python train.py --encoder_arch="vit" --encoder_norm="rmsnorm" --encoder_width=160 --encoder_positions="learned" --decoder_norm="batchnorm" --decoder_activation="leaky_relu" --decoder_widths=[64, 128, 128, 128] --decoder_blocks_per_level=2 --decoder_block="basic" --init="torch_default" --max_grad_norm=0.5 --epochs=21.4 --lr_schedule="linear" --weight_decay=0.3
Rows from block 5 of the encoder of a small spectrogram VQ-VAE, named by matrix and row number. Rows with one number belong to one neuron. Each number is 128 + 32 x the weight over its row's rms, rounded and kept within 0 to 255. All counts start at 0. Numbers have three digits each. After the name is the row's rms in percent of the matrix's.
After each neuron's rows are labels from the 100 clips, of 14976, where the neuron reaches its highest value: "lies over" is the class under the peak; "strongest on" is what is common among them. Only what is clearly more common there than usual is listed. The data: synthesised sound scenes: up to three everyday sounds over a background.
# fc1: MLP up (encoder.blocks.5.mlp.fc1.weight, 480x160), inputs 54-107
# fc2: MLP down (encoder.blocks.5.mlp.fc2.weight, 160x480, transposed), outputs 54-107

fc1.3 087:181073085108105124148115112121120130077055173102106151095079128109129143139093176176089124126105145171109166182103139142092075117096169159115092135132094129095158
fc2.3 039:107145181113139128113125099155107109169089130112065142142102082162088104118108081071164187128115088114152141183099141146161170133144093142185137144182136107123145
lies over: phone ringing
strongest on: phone ringing

fc1.204 082:194131111100156186167118124088107094111125092165122156139092129168175128147119179174093149139141085093128173124089100132139149123149084092139173139120092093152159
fc2.204 027:132143091087074109172085115104089109117145110142142156133131098136144153144093085125148162163080089056157107069124145146157136129082165119128078111132079176117138
lies over: siren
strongest on: background: none; doorbell; siren; first sound: doorbell

fc1.56 088:120094178124177141180158172132177174075109178162177110104110199163092096140168130203076115171157117138079095108142178162115165137086133086192158147088141161151099
fc2.56 046:101144045109114084112119122115127152110182110197196143155146074109118157177105083091147127087086172106125130123109152126085061114115127142080090081122123162077119
lies over: phone ringing
strongest on: phone ringing; first sound: phone ringing

fc1.104 084:147149156155173084172154155100140156082117080101137066140162150104102097127128107122088162131108104203102087147144186127117184106089116141148145125103126105161089
fc2.104 043:146138093117129146108149190184143099157111122129112165129186108129068085118117069090119101113112118107088113126160159149128053107060102117133118121101123119146136
lies over: laser zap
strongest on: background: none; laser zap; first sound: laser zap

fc1.172 191:143120104130156115145115125107139095130134103123138150107138120179072134083099167192094164165152105159121204138136096175090122135137125166141143107103144121179051
fc2.172 304:126129139139167084133123159177172113115118149102109190087147148150096100093120107125091135100173063121088103120136212150120129089082135160148171158107150112157145
lies over: phone ringing
strongest on: phone ringing; first sound: phone ringing

fc1.465 095:152136157095180163090123176134150175070162081071191149101098138102122123084040140129113114086065090110146111186183081160100114122111098068124152125155119087175161
fc2.465 064:137103167124070152127109089128099185175079121149069146074130130119156104125124070113086114137130155126162134138099134048124174152121128071180110103126066127164095
lies over: creak
strongest on: engine; creak; first sound: creak; frog croaking

fc1.240 090:132119177172129154143141121171129091154099140092206085124151149128165173085062139175103174077061114171105175165141109165120115094113139146112121131142141129122180
fc2.240 062:158088147112075102094106056104118167131086158172113165105116128091175091172118096100084124102105167132149147127112137075128164121126113107213097099121105106170102
lies over: creak
strongest on: engine; creak

fc1.221 095:159088111101160156174105137102155138141073106074111103111088140149146155101123153161139096101101144217122177156177098171095138103143145183184108144114166096158063
fc2.221 062:049139102167108090160140143160153136147165087134124120100135104165130120074098098108137110086146151106177117105091161081136088163077188158082133164093112185080147
lies over: phone ringing
strongest on: phone ringing; first sound: phone ringing

fc1.173 110:153132161073137166169101154131117163156054106118190148139117218145165176167138087172156114144171143153114136127154128109119107143117117139128101126120125157109133
fc2.173 128:081130121102183150139155105197121160130142129123101103136182081145038114118100108112177089113162109113134103173088180143124097149118115158090154138127176147051128
lies over: laser zap
strongest on: background: none; laser zap; first sound: laser zap

fc1.344 111:205152157131154164163104115120143122092108109147175110133122134103139155127123204162165180133128141198040195088202118155118149122142103136130171122156170112131143
fc2.344 090:195119102080125129089148138129160098115138171184170155198161126072087105206106116076170119118091166107102099120182144165138088091107064130146097116114168100145148
lies over: creak
strongest on: creak; first sound: creak

fc1.391 080:113148137086116118102149142169119148116152097152091135102114190153153128167080184170147110074135076139115120091118164165149167132176111103091140103166109126193102
fc2.391 012:080173104148128074136117151063118154121134057146104139076088085086131135111145162178107168140147119141128124170138114066122161125105076117144150108151122112099125
lies over: fly buzzing
strongest on: background: none; fly buzzing; first sound: fly buzzing

fc1.280 091:128150182106140178116103120149092108100122112126156170169127159139117131081101102110149088084163100128062145112107119170089142095169103089145118178118099079171142
fc2.280 068:140167123153176082144114214123163082099114119109125188108089142142125131090147159197081158141155038148069146116161120170107124090086115146149176132120141098170131
lies over: phone ringing
strongest on: phone ringing; first sound: phone ringing; frog croaking

fc1.307 147:128117114163202123127148132106141151083099106103156146111060180131174135095014140211091174150100098139064182142167126134130078167095132118115125136173168080147159
fc2.307 213:165100119071080122082100063096114179135135162196155130155143102070143112213103080062132114086083185089130118136119161116099110101135105107162080068129111122137113
lies over: creak
strongest on: engine; creak; first sound: creak

fc1.323 092:178096105136165147141128149162147156124139137132155172166074131147178107102076149096110172169149090142076086111100089081142154183118176097095171184124130166139093
fc2.323 036:101122119116092110145123070098104168117089109149107145073135093149143135114115100129094109134095134131161118137043172075139139151095132113171099109141097141114088
lies over: fly buzzing; mooing
strongest on: background: none; fly buzzing; first sound: fly buzzing; mooing

fc1.235 094:135133114081130105172147116092148149134127121099113109094160127088167105156105202135112115183137157216092168081172073100109114121143145136167086179149130061179098
fc2.235 063:160144124069173109135104164149163105105129162127120183147117083115064132149111097130135161131120057079055125118143185210093109063076093144147161096124153113148129
lies over: phone ringing
strongest on: phone ringing; first sound: phone ringing

fc1.182 110:170094092134124173131117082102120113076113200145138119131174158165182188175116117189139175099106089153079157079105135177131123093116091131129129108167136148146094
fc2.182 138:110114140147150154095189122184137164162125128145115091142177140120052082124117104075159080078162195149120097174122148080114083152143114138120152148114158115101140
lies over: meowing
strongest on: background: none; meowing

fc1.161 088:105096096079104142186172121134128164100065102167179116132073207090105090083111143196153175110088174189154156187111154111095122132112134133128104095165176148156146
fc2.161 029:095121131111115079114112045111128136118135135124114151124111104148130115128100102082128158133103129127205147142089140142161162128142155169173103132158149132096113
lies over: phone ringing
strongest on: phone ringing; first sound: phone ringing

fc1.426 150:177075160127105200190134131125154135101054171103131111065159190164124114077107159161108104111170155151120130129146170135124129154144152128196130156149136098134123
fc2.426 205:109081153122117177158148099160131144169090151099074130085179122143101080096100087134105106096144122102134113131084181117122103156086164116138118146081122146118121
lies over: fly buzzing
strongest on: background: none; fly buzzing; first sound: fly buzzing

fc1.10 093:101095101159144097103141168137100136088119177116127165094091176094167131086147122126085190193120082124112160095118104181135090172099103154184084162099115118147156
fc2.10 064:167141115089184133157110204141153091104135154103141156152111097120084146139121137171152149151134042090052131104164150207097104073085125142115157109101150135148139
lies over: phone ringing
strongest on: phone ringing; first sound: phone ringing

fc1.383 099:155128100189167098145111107167141087092154146119154177079093152145103153118120092188096164152121126183065111172158129145128104188085150136126183188156111093177150
fc2.383 097:126127104126109170104150127129112155147170119151159057195147139083112138188114132075203110124101212104149122140163109111139112154156112110083101122130128142076156
lies over: frog croaking; creak
strongest on: frog croaking; creak; first sound: frog croaking; background: engine

fc1.404 142:136109105151161106166189137146199118083119108098162174066127149171123117096144149148086072121156118168120150181150130140106081120159106177141162118099177147124100
fc2.404 232:146095125117133127108163122146164179109092150159146128108173157104101104144139109124102064090128165156088104146126165108070070115122109136147137094087156111132083
lies over: coin spinning
strongest on: coin spinning; first sound: coin spinning

fc1.66 164:153112117110116136139175113125119101119086155114104144105145164141144170116212226171103111169108094185099202112104084151095211146169141134152093167172127099166095
fc2.66 267:126140174107176149157112155166143092140087144060071152114115106176070112086123111131141170159164047092093137144119171180146147110090124136160154165141138110154181
lies over: phone ringing
strongest on: phone ringing

fc1.35 165:184116150108116183185184124174137115078048153079116116072098179153118123100121137149131109138172128124072133133098184114161192130149126100164119172103133084159106
fc2.35 232:100096147112112176169150097166112167167081137100075115091177110159088100097096076116118093111125137104132110145074187113126113166104153106132121138105113151101114
lies over: fly buzzing
strongest on: fly buzzing

fc1.458 128:152095116155172115151122138104170121086064161075159166132101232189154179107094172149066122115114148197129153159163092126114136165161133131170145165123160101179069
fc2.458 160:095101108148117132124152133137133166147156129147136118107184120119122103111118105110120086073135177127140089126106166098100056140094179142094123126061127159105113
lies over: phone ringing
strongest on: phone ringing; first sound: phone ringing

fc1.64 086:111173120088176169132187101160122164091133125148182102155114164099173151073157098189078095112084080173131173153095099166165176127152135149174120180142137142182102
fc2.64 038:158124141088159144126126170181152124152128166148123168149163110108038101150107070089131110087154099076051114128139189174069076080086096117135173109109143124149138
lies over: phone ringing
strongest on: phone ringing; first sound: phone ringing

fc1.65 084:104134166175152174151176183104132154112121091116105091123083189094141168156076100138087150171069117137157128080150087113163114144156159137167104130128144111165101
fc2.65 009:158097109111137136125096161110149122113138142127149113169127134047095107163102131110147122095153126092124134104204143160121113083079144125135125111070107140146149
lies over: creak
strongest on: engine; creak; first sound: creak

fc1.254 092:114131149120143140104093079168183093148064178149133096140079186131127114066083183171149131170083068165088138093089163107159109181162136119168119127194176077131106
fc2.254 065:131110171102122145089132078141116128147104167127085112155114119115109116172103116068176157151093150114155163161125126140161189128172119127189107128154146103135150
lies over: phone ringing
strongest on: phone ringing; first sound: phone ringing

fc1.478 104:132123167158095149137145062086125126071125160135171115086108172153136179158101162150132116105141117185141161118147112101120169163141143098140109177123106095083112
fc2.478 119:149107139120069147141111088104103113134098137116122129138097164136168145143111132101152173175070161121180158105144099119196205148166137105160078143166106133142137
lies over: coin spinning
strongest on: coin spinning; first sound: coin spinning

fc1.132 089:157174170079160154105122084139150183080118174074141110149150124161104179098184191202130116127099116187071143144128090128149096155092154130139138126137152116101156
fc2.132 055:174127090047103158130134130148114126130129148175155135182199074095082137213098060067169102136093146069112099113129185172138063109093088115136092092133122145134124
lies over: laser zap
strongest on: background: none; laser zap; first sound: laser zap

fc1.177 083:148114179176144089138083145161148105123079076107155165107114187115152131137085132113103081117099124089113159082107172115101095159169094143102162169081139165094133
fc2.177 028:106124100127101147117146105086093190116137113173179075162149124100117150159132126112175125130106200132146116151118108093105131156164104102094106092150116138067116
lies over: fly buzzing
strongest on: fly buzzing

fc1.180 083:171162141120085188110101127156088137138095187146105165154154119161102160158072119145108137170069173134148174167132136182150185160170089108105172087159131079157156
fc2.180 034:080107144171108104125117129124157120133106104125086143087120150130115076070094108137100149103151124133188147133135118088155160151098152130161119140102134137147128
lies over: footsteps
strongest on: footsteps; first sound: footsteps

fc1.110 082:180166182127113106154179097109175157099079162127115149120169127102092096134158161131087126152133130156131111108159148166149150090171180140086077167086108123125088
fc2.110 024:094165065117149098131129141127106175107151053182154100143144097130066143131135131120148052152128150139133093163103108077117101148098120123100142107134132142061117
lies over: fly buzzing; mooing
strongest on: fly buzzing; first sound: fly buzzing; mooing; first sound: mooing

fc1.297 147:184110116112163155154140101126165085052117119164199106140141139141110155126049187101129099140122163210046122161116138146135125114180115120184166131166162087146107
fc2.297 197:178111160080166186125137184159127122135110178109119108182143108096077129177130104122176158145149095085069130119178146187113123088109117114156159108110133129166160
lies over: laser zap; siren
strongest on: laser zap; siren; first sound: laser zap; first sound: siren

fc1.348 145:118142149115131103128199118105182121069094109127165161079117163151151113093150171139104062125136111182102147154111123094106071113143133160166158118106137147120079
fc2.348 255:128089113134124119117168113143165175103098135155159118093169165119109108130143119130107058087128184170112107143118148092077074136135129149135127106084159125119078
lies over: coin spinning
strongest on: coin spinning; first sound: coin spinning